From a checkpoint of a small self-supervised image encoder.
Training: muon at rate 0.0027, 7800 steps.
Data: trained on rosettes with rotational symmetry, 20.5 epochs.
Rows from block 5 of a small self-supervised image encoder, named by matrix and row number. Rows with one number belong to one channel. Each number is 500 + 40 x the weight over its row's rms, rounded and kept within 0 to 999. All counts start at 0. Numbers have three digits each.
After each channel's rows are labels from the 100 images, of 14976, where the channel reaches its highest value: "peak at" is the part of the image that holds the peak. Only what is clearly more common there than usual is listed. The data: rosettes with rotational symmetry.
# convs1: first pointwise conv (model.blocks.5.convs.1.weight, 224x224x1x1), inputs 0-223
# convs3: second pointwise conv (model.blocks.5.convs.3.weight, 224x224x1x1, transposed), outputs 0-223

convs1.161:502506435473509529449567618426515475538452472446507496558488493488588513537508552576403631533487537542404438486447477518512464519499544503432471546507435515518588551525498486522506471424528506468535466546505524458429517460525516456479523469475402500513432511528514460522479530518510458477510551514485460428459546525452532493513490483557495561533509455458413502471461568482519430452486504472538518549577517482516494451451501489511496514487451521499517557467530540489514501483461482481451531411506518480451462507470497563485479481458480486496430514503516475451448453507496506462515461450489457508445529558403516512525546473519534512481516436550477465574500505489553444489485
convs3.161:542485484488510525519469595539450522556553564420491531553537567481452571507502538524418381545519506499631543497489574563508489590437473513518434491536488552548441509517502474555485541484433475582480464501460499535478489488458545506495457539478507520449492545508507512517535490533520530529520530530497500538538457537589475544530580523504497527570552464460538469466528529454498507507519499528509520543445441529443548422526495512518526503518409497549527574537531528524499502553543403479516559486495499498463509510494505533548556536520482547538522456539436463443514501548540489452548491498522508468430547538579462576460496518501525533522462521561495529492538506478475486463462
peak at: middle left

convs1.151:433468434464477539461553483427502491498500526532415545436523401527586424479536507448506419496481561489499525398461523547495472494517507474508471478527564473537513468513449498473439540539532506470574565488471518503490507484432435482530539512480529496505508557591460471527477483523489450485452457535500557522542456551612523433478481509501524483478431506509512453520491506518488449524504496528559489493512483524414454469460534441421579500569498531463529542515463449499510468490418513538470509503445549517510453546462527556538479513535450501478535507503532500520468585518517594421512494466485530472502480508499491530476560543475532528491505528389550479559486508533460432558488
convs3.151:539471550473471413435516462449471517419522566535495475541499415491568457520539567478508416449508473500471537443540542554463447493554452438497485412512457504442456484442516522497532546499484431532510535500550566530483494505469571550567510510481518456506461439434469504484451578482508505513489517413565570495507519481541439461509478517551588507516500548564556450557510508389440478430470499455474501550474500486507504507468440518470442442523455413526501477425560462511446538537530570489518547519464494536436479552510546538489472555531475525457481471509464512525516448559501500475457505515495495514474494535464491494451484421522491516487485536567477496536495478488475554472504
peak at: middle right

convs1.73:489525506490585526474470500556637547455405522502542482421526511456497549522487502500515521511504549432544502523528537532547497454509349531521446524501510472548529478459513526477521519476499491458569510480500541476508502453534477445495540517534575443522568499452466512521477466534476468465497591463482509501495528524477454455520471553467493462484536475513492472506490514495503499452534481529485448470484464544500489564507439582479459508510515479467499540570494540549470459482498534337471501468467558446514502557460475515518491472432466516584461468511559588497533535479489511540466507461543519439547453502552535541501510507562507504603461456481481558520506461587540541521492
convs3.73:558540492482533513429469440537639463464516427486492473570464496516457554505509516445479578501545449460533535507531458534543533554502465477463516435473497517476504449507514504513530578506535474502491503497519478474527523539547516432541531469466415439466457482484455584529499500445506525462452492475485387453448544452493500477474463486415494493561510601528480530462466468556495445518495450572535542426468565549513496447530499491520463510498491477467519463449490496445593452490561538475533504476556537497469486555503585521504540462470537486503491515495499457467538475506488460482455482478393538516492494489563430552427556480533545518499458497459504468514570484557516466524444
peak at: centre

convs1.222:493524523465494477463547471497525535516534514432468517489531564541473557514470610494524538472520534528478460474481506512473494491484488516443411494530510537540534506523498439421565482502555455454515483463467562516504568393493539490535480490472562521504470514534536473550406501569567449482448474463476586564496574521505550500527493472566560481619524396571481455466492468451478485506486551501539518486503444504462463439476509472536448485534456539495493430490557456494483507477431456485507551466441479496475490481526520543504483510517486489491425538489566528372504502399482518480498482471481508468470468476475554448520564531545485487514484508438487474490406452492479562494486
convs3.222:472509499450494534471502460512503468532583515480505479464509506452514494480450509558518555453465480479508461520530522500536499509516492525514511465510500524568509546496518505511481481481454502523523531514487405515479541574553491520534476416485554501555444545528484545537510498496539535519544495499528620512522475546513552527505519514522554546497516502458532556547465536491504481531481501473455523588348514477457508481506489580330476475555488442506568517528542462533518554423531474489477520509512533507511544485470484601449559586438561545471497450564444516472500597476522507543524532517544514468486518524542481585544453537481489509452479573496516542455420510500570521460505
peak at: top left; middle left

convs1.125:518444460612456452497497459477529475488465485608500470500520521538501481482467511511461502498525494467475477471470490532482545521580525486488469531446515490448460506537546489449512498468383498439534527479489512505606500522635522495540499523458525532466485558407586466500456512530505478517529445539431526475445493521534462488503457512514541495459541456490616458538438424524496527495543480506496505513539519482486528491446473503558439475542550436531532532536535580441486513506450463455529440521479542440519468484553477439443541479550556520527448510479462446522546465506582530468464532464544448542547518525494463544514442457479464466530534504513586484491570508529544489525459
convs3.125:495471520537486566455472487544484487487499465541422486496501453404508458529459491485517532440558516508465451506442485584494437470533412525487507507572512531485495446567517471575512574546414524547482506500487474513461424531508489525515515467482490466481545507476454555502506459466488460494481480518534512496499434564451445438522496501530511487465383512546488540478475467492500538599482464466525446505456459520442510442453422484481551524515563511548567491475576485539455482460477496465475489529446460483431469420473501557494507593533506521497522552510431488513378461458566487476506454573486487451474487515476519477569542529482611506480544499490537497479443533521517478529464
peak at: top right

convs1.215:508469497473531440512522473462448551421506509440492487466526531566458512540464501507469493523494533488546493470496490541463518590493477555500480503491448477511493527535439457506496525516469494508523564495441544421424443478501427416531479483485451505459565466516502452497529551479523570471548458409453560551510463513601610515437563461492500431502484484481481516532488430489538489467523560487399485564526522512486485501513467511552491507508516494441411530480527471527507573434512532478615467476456438456504497492443446528469466453503488485521500513492398459504550593448526464495519477490504471566519536427524532511527483404526513519512520452465484509478463488558532462516462
convs3.215:576530553520500621532505522472437482509513475509535563479544511455488528519514495474489473482557494547434485527474435543421468512445509484473474514520456455530501546543501597505444503488434544530482462470428554525545534487533481509509537543455546552562464487502473442445439520567425443507557511553498475440432515497541452509499507539544488552474459480525484497398534429490479467480463492469484547457507542485515508490531498493498489555508413491517561515544458514521515464508550477430459491480568461505490579402484502521527418519463523543473476529487423490500451454516527458514528488573505567496462473514499480443433483476493511423535484513496488447559516444522501535444616
peak at: bottom centre

convs1.180:510527483508490534525494566500560461506520526470516471524474618468415536466580560549455496456450517477500477485483501503495486478505478410530528510489459499543519487522538501578495518447484460458518505520469508488537501550434548526482521472498483491510512553446576570492489542440450489479481514517423401608526493592511472521503522481450511471522445504465469508494436537517520491572509414523532515489617470481485506537493532546508461498461425527476456473497508516558533520507424507477477516527416505516548460560503477406462452600486527571486547485425549518569523462507584482543488490531539521508473489463490483531468494399516475527510401503496492557543503472548512474513477
convs3.180:430471508485507484458472584513514467388478458446384511461416457518493452506506471551539562511484479476495542513499569472513474550468453505521486458451570498497520560559446523455478481548523463546507470539470490512524451540514574473452508532460493499553490504475520571551454447467500487502476503509368497564441511455466546432468556462506477467482505521432447530552566504544498515480518460543409582425496490516530444479520544529462507449525519508497578529535480503573497508528484487494539518515487519485561515554483543517481514449460495426460505506534451558444494561531509448503464480573489475499526443470475424503545542543424493439452503523508557520423502504477482494531489
peak at: centre

convs1.100:592474488520488453553509510489515533550543506453452478545498504508520449497485534460460498493463554491533509433524601492545532461508503469515501464479447449422452471505476529458512522462504484490464469493450476454528381459471476435540459435475496558506508481555525457529499471527543509463496497414536525482461512527472582490500584520496521519474485484443417450510490472537496549505568526567475469568540449513571485484519504556448485476448542429504541508499493514426511471499538450474527496455517473538502418517519470595516409500534529474494437524478538450492511491484539562565433441499348544460465548468544495498496479466542446448466503504516531474461492550478507592514500
convs3.100:520570436457474536481424472474530535552472510500521519464521503534482484486504546515456442515507463488494529460486433477566576476526489566478531478425558437528432552514460564451557452493513509499551541492533531442499538453542511476510377532460510514414540432449515507524478448471547524508427567558520491461546528484477468475491507540537458463498552481460480469528525434530505538472526525565544492491456510604471562581511443484481501508528435501480529472502526501573475439539597515508521507482551564481452528516527487507516488507463529496512499503409539467518428469462456548518513526471526438558517410463515541459555526507615463518483516516525474521482438509506532436489527
peak at: bottom centre

convs1.8:556509599440493440507451486550517531471567538519539461558459578493546442486414532491426479420477471510488556483490549553549539538464524469500428484482486539458540506491508410475551484554497569487508476413434486536511532492509512540460463467527463556550452531476539555473496523466468489522565430494470513491488433513501523501538463497450485495551522455461443486599491489441468509488528520481509531520482529504425574493447535495549423495541526519530493498451537457449486485574521469534523462433497511517525483515446507499531465484586494539485546488490525512446462425517541472496498511502508390486527468433529521471581466532505449583505514437528484503460458445477418462467473
convs3.8:534543548452493511485473504528500566544528466540512554515458451513516495509495534521563484618533519474429536526519454465542488507477548456492435572514503493445507555488476557558507480562470492498511520529516507543525470468544490417465495517526505492464478540491514590515524472466505501473514452547446524489553544525466522539542498551450512455530585510480477474458523482574584466542476488586453517486490520422593430512482512506437469499478549494492573561513532529451558507516571526520553506554478543489522528547445577544543480453532571472497479585561488564518491476470502548479584472460529553496528496552522543508519521554476529483466483540512498523580568590579487506429527
peak at: middle left; bottom left

convs1.90:462520621541540428526483510539499527546467495473470457505501552559513535481575483525479532499494490490472579452477478442598492533436428510466489412498544545470607462564501544503484511502514497518428546480455483476428476549488514520476553559561503515573462514488530495496515543556567534489489495481489560525468538544495545450536408407526614472450528523452570458474509512494515485464523403467583458451479483487581503534506485512506548489504513506512506467509454476556487497481504476510534458520455502490557460472419508475466465469530537535511507528502472519507519526486540489509476517478550499451482532552483487502583532605490417538507427461524441523473544507466480524472508
convs3.90:502471528563429551511546552547506521481504502482488494449513466559562426432487519548514544523437501511564498508522435362499546531506512511509516502482402463412490489476490567440500572580494483534479492499457535480457474556490521509522531552507506483556546514466469459591448417485414474507477543574528566443557525476543514503501520467510508488473537534547418549512454541533398527484544447511459461513453442538511506511518490476589543493515521531461524509471485542548491489465462463480400444542490498440505541530499482494516465567539509520528434499558464584471505475477499465537458491518485476536485496466506561425458508439532545531493494510516545512451499503503440532530531
peak at: middle right

convs1.119:561517446498588448479502542448485516452475511579520507481490516560607532506523531524501499520459521480466570483529519497437499445504547492510447480509488503485511484490478492453524505519534459483495520501482513529520491471450453521539407472563556534561532538539497452406493441515512545534478470452499527430472542601452495553529444467532485555498473471517535467548546533541488514501498523490489512511404532467484446538529456522473550467463544412505485480555453501492474573484504438440573549406483541505377498478518556422467395487548502466455473499538477494491479481417464472451498511568471458495540541522489528500439537510504424538514437473506529531524530517557494445445487
convs3.119:478524510474502573516502516498475482568496474416524434516470508472467532442478479493471467504422449553600375500443439512456484471509474527489531503561528465489468540545575516416547517534501480515502490461516487497462538565537501519530451524492528477469535496539505502565454496410531522562505527492558509532471518546489423489487553517509480475483517399409466489499418519502493548532488423562546545501482485493522558537472511468494518476465505497525448563420534581460554563598518472506443533456497428540496519551403519501436481498481485496515525465529517509470472531520549449482479442494519491456523567497477478518491582479467505516527388473553502458542529497436491514504533
peak at: top right

convs1.53:450553514465495484580500574528504526494418499476515538457528466521508487487504491500490546487449531507515349545427562527508434501564474482471510542610520438490488461520466507585525555527521558534476512587509453495431470570460530444527461512540525529486501458535470432554463490507407465531536491492477522490545508529546477580501496512478487465522490457543461504460563482551496504494473484479540460522550503505547483540457561551526453556463511573413527470446519537449479550491520455495517484519475466534465439535502521514484450503535469526450516479470576558524466505438488452516545521508531514488517515489448468566557562515525545467510494501524407546440460569454519512523416
convs3.53:502511512538462537495439417471548484521495504535568486491508480474524444477519489519507476540463447531471487513452431520473473469497531458456491415503499426499506485480487480453515509486523427468520526608536491468513513472522615455466541417434516497501531446486495511487551482461504483505441455470571546437593506564499503508438553530482507491475471508485511461511509568531444543529531487493535509487480531511477465547509516514558533477451486499470493496539511482493527509516556532523500452552402435501580498534543500506531480468467515492486464521464674481478530484513452485516579553479539457537428502546496461576466468505514424435555525490497636520523524499513535474551416
peak at: bottom centre

convs1.9:442545529521558573555481498526519532529541534521517466557492511491473574468456508520522503505559516522540476411568575538511543442478492472461492470487495604461485571545472485574545528456491487522559504493509472534547619412478560497457520536465554516507487516467454473488548567550491492511565495545429579512461452561482472544505533525501446532494451478556501463525492481519496460513549540472445514488477527523474480466496495490434557435530486466534529500535501532543496460517562506538465507586474491435481541514529489521406471504547500505537500565500525526390556496501546508467483435521443494515451507482571569514472491470506457432484537513493488507516422590424465536516452
convs3.9:483492504540470527483486514524533574506499482408476549466513533510455444532492484512524561487514576594560501468496497524476551442485498572502557638504492509492509498512463493523555506536495492491467471573525498463508574512490582523477464506514494546523584522497525556538508465507558484555475493448498495495497469487438474494538504567517562518507510514524452489533539424547479481509478549528452485502584524524544501482477508456419511558528518522522516461455497464494539560559543447584557473522489537488507543555585476490555466583566491489537487498479482513573504484433486587504508568513516521614548509576556528515540465482574495505566568502463429476519486454466489502509583
peak at: top left; top centre

convs1.78:475481496559483562449461446553464584517388494543563554461425531569469533522508475396470532502527450500462486455464529516503529558550546451523537460447449505533494569504466488489413514464549513518488543500415476465519568450545449530525401469501496533501489451490479513543461481488510540494588505539478486461509540546548499419445462541457492469433500543546553520492574538499461535552566546479479482551494503521443463549477534468503487529542489527577474512478467509449450496513506494483492531521521547504528518528514505533505469502511499527514525519503513470462534522510546606466459426503545528497583490497483545572489518491466473490479577481510576453470459475396503555473452
convs3.78:446438567479512419514517421480526465478604484465523442582506518550535449521470543488510528474550544498557455544470538488521536493563564470514523530552459468443487569543508388504471441485535495448517507553497530516453543541470553472437530471531481509508476490481486470579495605512536545473550562510459524470537503519447583434459524533527502472527511512516472487522530506546532520501548474534503470475552478493453504574459501489520574452534482509495560538569522438509508507473478486503522520493464560515541514501522481508470542465477476463507589567480493453510505532504427382526573517478443510437532556545497530458502497474468557558464559546433491465531486500509481487597478
peak at: middle right; centre

convs1.179:542470517530537460539562482420537564490500537429485513492550515493557546481457455493499475462516515519453553436495430511515568512524465490434459545526479465531477476479542464510459481521522495562516531445516494481543494547509530499475565476549472516470516436486521498514543551519497471460456519498405488527551391545449453530597459544471416468520450518525451545509511407464557471457544524489466528466508521561484561481510544496461474466503537476608523624490499479484542506502520528496532501572452546508482462512514443520513505526445462568567495462502478489433538498411579547501510507451590483575526481423511507552554472545510480506513504506477526526492519501472418521453465
convs3.179:473575477479456483451472499438476447527523551519440550541526569454517513402496428477468532523496450479501468487472450445468556515412511477488511374563433518485497614521494495440443481478529526444500462453546505514488450410454446462457485490556545490460481451493495479492502530537516503462529499490443488512521444492467475519550505476463491473539538460423517478435499487512531505526437477518454534449413484447548421488435475583507453480478476469450460548486445507542492576469511501521506529527520479536549484477447498538530558516418483555573516489529442501513459530479533509500579492571545463517509497507500497581475519534486476544420449539478528504486537493508508407495505
peak at: top left

convs1.64:468526512526538534538518491404480575491457393454456547525506509568472438490472518508452499548539474523497467513489524474534577456534504546483460466486388487501532546519428537525481552470518523541566503516511489459492520473479525393487488550490535487454468489415506486489493484520502514511502516454484508442469515479526527498442486438502473467530447498516449525508506447500486475518638540515484557516547500454537429480538504567454452591429557495528478568496534490506498513451556542553513452436505486490566475411482525507489487556550446547510497650501538541525438483494477458574487516518510411510497460517469537525497497528569516489493484458503502481516566541548501530538477
convs3.64:470441480487439496443466532435464484518425536516467446479580536493547495562516527486489498543487504467472464558468499548483529473453501446487451476453539587507530523472451544508566555490498558446441423458443569468492527445529483562511519485505538500525482490591523476486554521545524424481518503470487458555520493450523550488505454530516492566535507523450424455486500467519447489500586510463441561474466473456503483555542565540485515589512501531566453473531425556460514519500439423416505510507486549538501508474599450484452495519495440493510510505544570449498511465466592475482485488509421460509499558457503468490543525528451518522522474447507500456511495444477564589475467
peak at: bottom centre

convs1.191:502470529516529541513522463475449536486496467442508546464557511439521443522493470428515552547491538504522486473490545567449521518507514450439503476513448468502506551420517454502474527492478557521523560531475458492473494494499501509446508462447578522544482447550462490503520450515521477483509594417523471579432505409521454503425452471476533537422570495442539545482410507563506472484519477425491487480534473514499463563495514527539474486518491550536479506512536459397481484507474575516484524479487536534539531484539548421493526549607499466469538500443585525595560496499513611535464450547485504539517500511520419500547485436519572507454491505433494556503478444524497498527499
convs3.191:556426493429529486538539442505524487513482456517533470502501526479504524491491499523491533430512483453398550485491433493472544508506421535446517467477455462507475555461481509489459495521588526473430527548502507560563463576455529548446535439471500456504446535583569426497539536513508463515471405525471542443488510467500441509452515495512457424554441501527498467467512513495491515567493552407483470456466549443421462477495502564543608508532499463461549519537463454444492514480531553462544524551544470506500510508470514525498529626478524573504511504477453423492482436477468452545492466447431507546440488486468510467528468501529514478460502428447498451534505481502535474477503
peak at: middle right

convs1.135:506544624529508452485553468472576498431529421436492510524493487542498504459465471495509494414543449508425503479515571475510527502508464527530510480511505494494504516528547501443551458557525497492525464456482510526541454509502509440490465487511467524408440514470528490474546445502541554505574510482529514537466475479472571489512454492554524501479466528537448452518453489435444545445627543456519469493584488473533523523537476495501484545507585533490523451505470524460516478422567498479495565473484473514515427474485489472468521477449438602471511631521541503559441539481553504551479550483515513533488451443428527467440494478489492492470467484554594509466504555527556531493463
convs3.135:435557535549502527485531556468470521434548496502483544538543474435549525564543458518507502534467551482470437539531495506418478483549567473448446477537504479530478413415483482497503506457531484465500483550574488498517535506571402470519497514539498539557486504580503550500487493495566518573575445534544468532462539480510449489487537474535482526514468507577510525501439518474536491509558472451473536450475501446556521416500568503497519564566492459465514524470467497456444437538515495495509503418477560502518497473454513451500446524543574541478439553459441471460457578504474631478440569513479504540463435528460450530481541503493573481475484470497510535502516541487449514531465
peak at: middle right; centre

convs1.41:512592430507462525517577464508487495496476499530496526465513460529464469515558576509498503500498504536483484483462465474431561475444483469469554493542469485489552492441388510485552476537443461502543517497494483531418482500473478528466485510567529466504562468565490549491466583498516510508463516559571522534461595545540528528523529472475484467490504534509372504495618495462437459440432523525512519456459444498521504517616501491513506479511500523491512481461488498495491469461519465546511521523514491418579483521479524469530555552561544489522434529532460543565510528481402520496489512510461554460483570528511459554580494515503457481523463573528464555559474572554450521526464
convs3.41:539492506481411556514491488506533459512508463453505462491570464503464482517505478487497481455474501499487491444444452536451584498507403448491544531531503522550476461538521435545610543518460480519461492546499473504435437511445538514530488529521553520476479491478473443537537555536495512523468459480478537549453452480451523448561569523519474514470486507502519548501528436527590443541384482491487524498551510514500492521517536425478433471398538537515501519471517477508535490531539474516498516543484472476457471492409465499535466541459482440535480528463537437470359507501472468573556534544502520434547503538496512466524550451563547484575512492567422492552479489477440454547541
peak at: bottom centre

convs1.186:472502456496497540546510487540546448500478495554458498444549467486537444492485476443489567523570522545528469486455472425516550533500548550485514490505508561573504563506515548523546496445532520518561465522557502487448494500561489541515460538507499512505513593496511572481502471516471520464585420470470494444493493474501525492483450486554486482516465492462490527530530481560601555444574535533544536424480464432570452553469493475490515502549455497525429517419510433455502478412553461470552531558515497540499549511522492457523493442518517522499494457533522507539365563446517519466497547421512461477507478482423508494581513530533535510495494455457537587545552495541571489460544
convs3.186:498480473497446487528464502460521525507500518470514556474531539456485462516452494523467530578473549522542510477455463510500518548519491588478551496501441349492513518476429500496549545481536462534544587562478504528465511472471538493470478496480519450447507485505486529519387547495484525552519478533538589476439463475486528486499519482444351484552480549547531591552489498512560585430466536456520604549494549536499539495522536540530516511516449504496519536510547513528449482553536516527410486470487498476479474483536556513553565436487553532489494499430518519534560580476432492480457528489482490511545519490558468519468461513551564460467527570542514536517492510529452527534515
peak at: bottom centre; centre

convs1.57:509548526470493497472480498489521496531543509531475504438476507505508459528501455470425494543588534501501544502554424436458516454510494477545576466453486541508485609462497591459485493502567508499522543527425520549526467459525559524437528456489530469429431526605500426461513455556542442429500536490531504428538541428505474485459478453507554459564472488551462507564520519505497402509494494534489445478501492505518527529486553526585451525519506491563493527505506504480552506475516446520478559469519466556459469567468425438454463534507442531406419462518480491517528571509550530501532507515558498504545492508457488482488538522534434502560569549520489521524581449524452519494512
convs3.57:568540405485517493526572577482504511558452502462459514503554495437486572494525519471515556473520487517551429557391463498490560492519443497549517429544433535547478530397502491526506493507524557507534511503506479483480448510522451486477559560520517484523463532477504551537553538520473426531498438470508456533484512544515560522536490489488453592566550512489510469543544518505478525467446466496539517465503581580535456465488546483481505521478480542483485502481552540454477544485558480485493521588487536473522528494497473484463550601469499467528423505546516535459463450480539512529469536421486503476495496560513533549512457360548505490523570500597533572508522471487543514521530
peak at: top centre

convs1.63:554510528516549576478514467536502463556517560461422441547526559505521497517462508469556553466455562524524524479477452479527481531511460459520503476530466489490468449475488479472468577472446545624503484383510504524559473567510546476454527587487558528503516591453468497510542468440527421552555459507532525522554541524535491517528461514426536492519443567541567519503542452481500499473515467556512486491529479548495497494506477551424531448437509526456481527537508448576546519542492487505467483506616553512561434569508485518473502550476515479495518548458449502499559506496417516523482525499532491517502488527520474476490498511508546469576421523515609460511438456509530488553503
convs3.63:541485449497518563511496535477509550495501520476527558484505542545515551566471494522536441547510528540525554551593438452482521535507548488560478540561494545534459511407508507507504495485524544441533513431494621522451545497430419564430426510479446499475581537486522481485552490518503482515499563543483491541521536426488577503464486424526478507500500462508531450485506529513491457447489488508535459488519483535382617477487433547537518478471469471482523462545490544424479529491526479509460436469642467503509488535520494473489497499545483546446462482481463465557465481478493518500447532483417546536518528533515521552480487491517523443515511459510409461552439537491505469485515
peak at: top centre

convs1.214:551446515513471434577388551506519494489530492526514511511537476539566513520486479514560537497453468516550468540426487599482491491503508463476491466510517486535433429481502586503500492615521561541479402547512467444536506494519536451574509537458550481527539453512468555491497506477469501523497532601490483561505444646420485498462498489562466487522546538476490570506518478503469495487466551493460419501488478525493550468487498492484458508475492523511505482508477496499448523483507483467512470480540523445518434469565351475477502477524518455484491485540464499534499543433472534500456532580479498455522440469527491431492506468526466489474518402550484533497535556477566506524462
convs3.214:519516517519505478488567496567439562426480593442513527519489530492468501462468513500488445520537515523520522557456548427495437508520440518559568447428500577489450463499523436489485471526530551442509500479551531517549556595474468596550509496546478563404493523454490450487487511482500522537483514509516541511507490600517491516467409471435548578494532543464510489534461500444515469529474496475510502485504497482481507523530448511529479522437478523587490463533424490473473455579454503502473476472516537444495458454491450546566514591454508518477461489463500605481440535508515527527478470536513462500502518490571482480452492504439474483565490589560433461477495515422460493482456
peak at: middle right

convs1.117:452542464463478539450465468490507547552399566472499478512513478488497423530471445505504529488512525502577482514477528467517525498498516528519429480532516469507367488474557500528439462554593552483524401474539483478489533507516447541488518507505469429535462555464453532492587505550454529532510561427436571468474444510543532544496488500474496556490465504483490545615515483583511507539489533431521492540554439469523558578470564509506444518476475511453469517501537570458556475562507506464542525563443518493474474566482461456491447555450467527539503495532462508476522534480539555469497453466464519465578500509558458482501530451491521459517545530462474525515459416531505436509510
convs3.117:508480426487486583491482519464439561501562530514505568457527595555504444483466493444534536482515521454439466519531455508549492500434553451493585509528531498610511514571494487466444514473616540473521572509534492526499488495506492526446533508517465546477486574458482479503471443515487473546427504471442428468412456514425576477481509526500464509421484469470487515412464515507499515548477539486466487480513562530483498489504490518505526508493553571405455450473410461489522479509504444487554466507416497492550419502552504490534480494484461464556459491497512491473554500506488509485491578522545504528519534460442461473486537489413546543515602551510475530523508474472521541450513
peak at: top left; middle left

convs1.209:533456522455509471447562471525507512474440567530488541583410554458503518452458484559392533453514552671538483587461452502496459512517481447515503551519484528450475539580536451441498486516513442502514482515509533427505519452544493560464569484517474499540517535514486488500521493663494538472527436487486506526489547501495520526447443497604510484520538493445488479468501491449535485489483514528523485562536486415446505504485493460466529451548494524515524487450581490526529504483501524574497527561533480548502516463537521526504546518517465491545490453513506478532518455538513487431464463539517483462501443540553441516458539543490485490476551548536482525556490548460529530454471
convs3.209:482456472531411556534544539558529411486510597463514491505451517453497502457435507535503458499489488545492459493600464452509490517468522552484476475472584514565580513483514449448561482477550480470450470482572499457454481530500554548547545524464563496496512470479478451473437412512529521483435532529505500546486437428442565426451534521481540535525470517563521482484525529468457463449496470564478515534440497486474469465507498529484484578500506488479498559504517485531438405525470440546472537519508503452474434476444517455500489514404487513504546494563484581468536552436455450474554529522508487526498488453464569486518540440502515559461444562541490496568537482501527488509446
peak at: middle left; bottom left

convs1.52:606521561482576569510510383434528454563520500513388521481429483538548526546488531509553456532534494505449475563523501590491495518520490535527534436478487485535502542494432569466507484520458489514501509481455493488486472482543498441560500459558469437470482519475475565528457496535471503458452500526493521603503499519521452481505454517516492493499468516503532556506483473557601477547541430503507571503512452570526439502532474464412511453465503568526476540520531494473569521546504531439459421494431476457441406473493479587512495517531506526467547531498583496522533515469506562454460485526545577478523493523507507509462552511516503473512523500511431483440477529565521511463479
convs3.52:469525587521490522486544480482482497406513451554471442495465459508622460552551507548488413465503468532531479552545547532492534484422499449456446501546493546438494448490531460476519413483475527490511571510542482565478490455481521495473447487406457499451532542497445591492508462542518455488505472491501539604495459549545519529484453501531520472519457470490576540509523465481478462529529509483582503554538437482518509514512477511411458558530530470476515500477503527472472444526495529556473446493488519466463610525488549559392474514452476430440480457521499523522441509481520534432455487512514518480536496520514493555412456547471542551469513537515511515462461487476528535534563
peak at: top centre; top left

convs1.164:560506523432553478511489474508571509497454599515509540532463495477556552475482476491518558496491516574539509577467413477485491560529454478507517511499476504520469518453475529499469501538501478482415568523509517566459417447512493627465502445487488464593507525499501528500499434564523559460507515524549486491510541535509544475449482499601519550464521440461510472495483538455517496520551484532403568422533453497504500517554512593588527490561534485543489470472509494518438527510521466494478472459481551566433525522471550492573514460510541550444488544452503449515556499453489513565482443498483548506538507530495542484483519516454496442457399475500489583508462453492507567505461
convs3.164:516531479447502483450504535553482469492486605519463526548565481549453541580518523457507504473494533512492488515484518409543547572504497506527442495559421459527440558432422544497526415542573460472558457523529502563401464469516479529505535548562527567501495516497551492561495507485527527508566490478472514468520530566474506460484562542489492537523487490551431477353512507476531509556468522450536543549562524533557579534495462566517559450473563472505444509498486509482507429493491445482510444496532510426501498501491515528537542531525501514513476538514473498507538484532509499502553520498512498539635568472477536512538504511530526445551486481538468538508450489532563451460499
peak at: middle left

convs1.147:527548510562487463434467465511525523528473550516459542507471511441443564543508448517537488470543496580527489540509487478616507391503436540617551456560524521484485473487497500439476492504473510491532478495521500540484478464499471540468521508494445521626501559495418541494529479488574521524500544505523510599496520459475525513540447555471457502518477493549550517464587524488480530627513451486554535449516514528434533474612548440455480445517543512526491472440543472521452475481478524442484485462434505510493494491481468509502485508524528474500479492525478514482515487537425513484560492486486534510571517503475418587503484547508594516463441511475499532463546519478506417520513
convs3.147:459470383520485446530613542567501486519499493455470483465473473495485515457495524489490489612452558513543506484516439428523562512538481465505492531571465518504510470471483485504523492450496470460557464514491506587491540545477518485494401619530476515510458514526514486524531472507503475494504474474520509440424439454427477500533480486527507441513513558523489381466535513551513524506508459549537502552480501530524495511464541534472521514517499526478538456562470577459552479528556493548487547554535541459494460457490450500486495438489477531475556478455407430491600510538474518434424524489505439539508423457503472558537482519490438498514569468497530495520521429457504452527575
peak at: middle right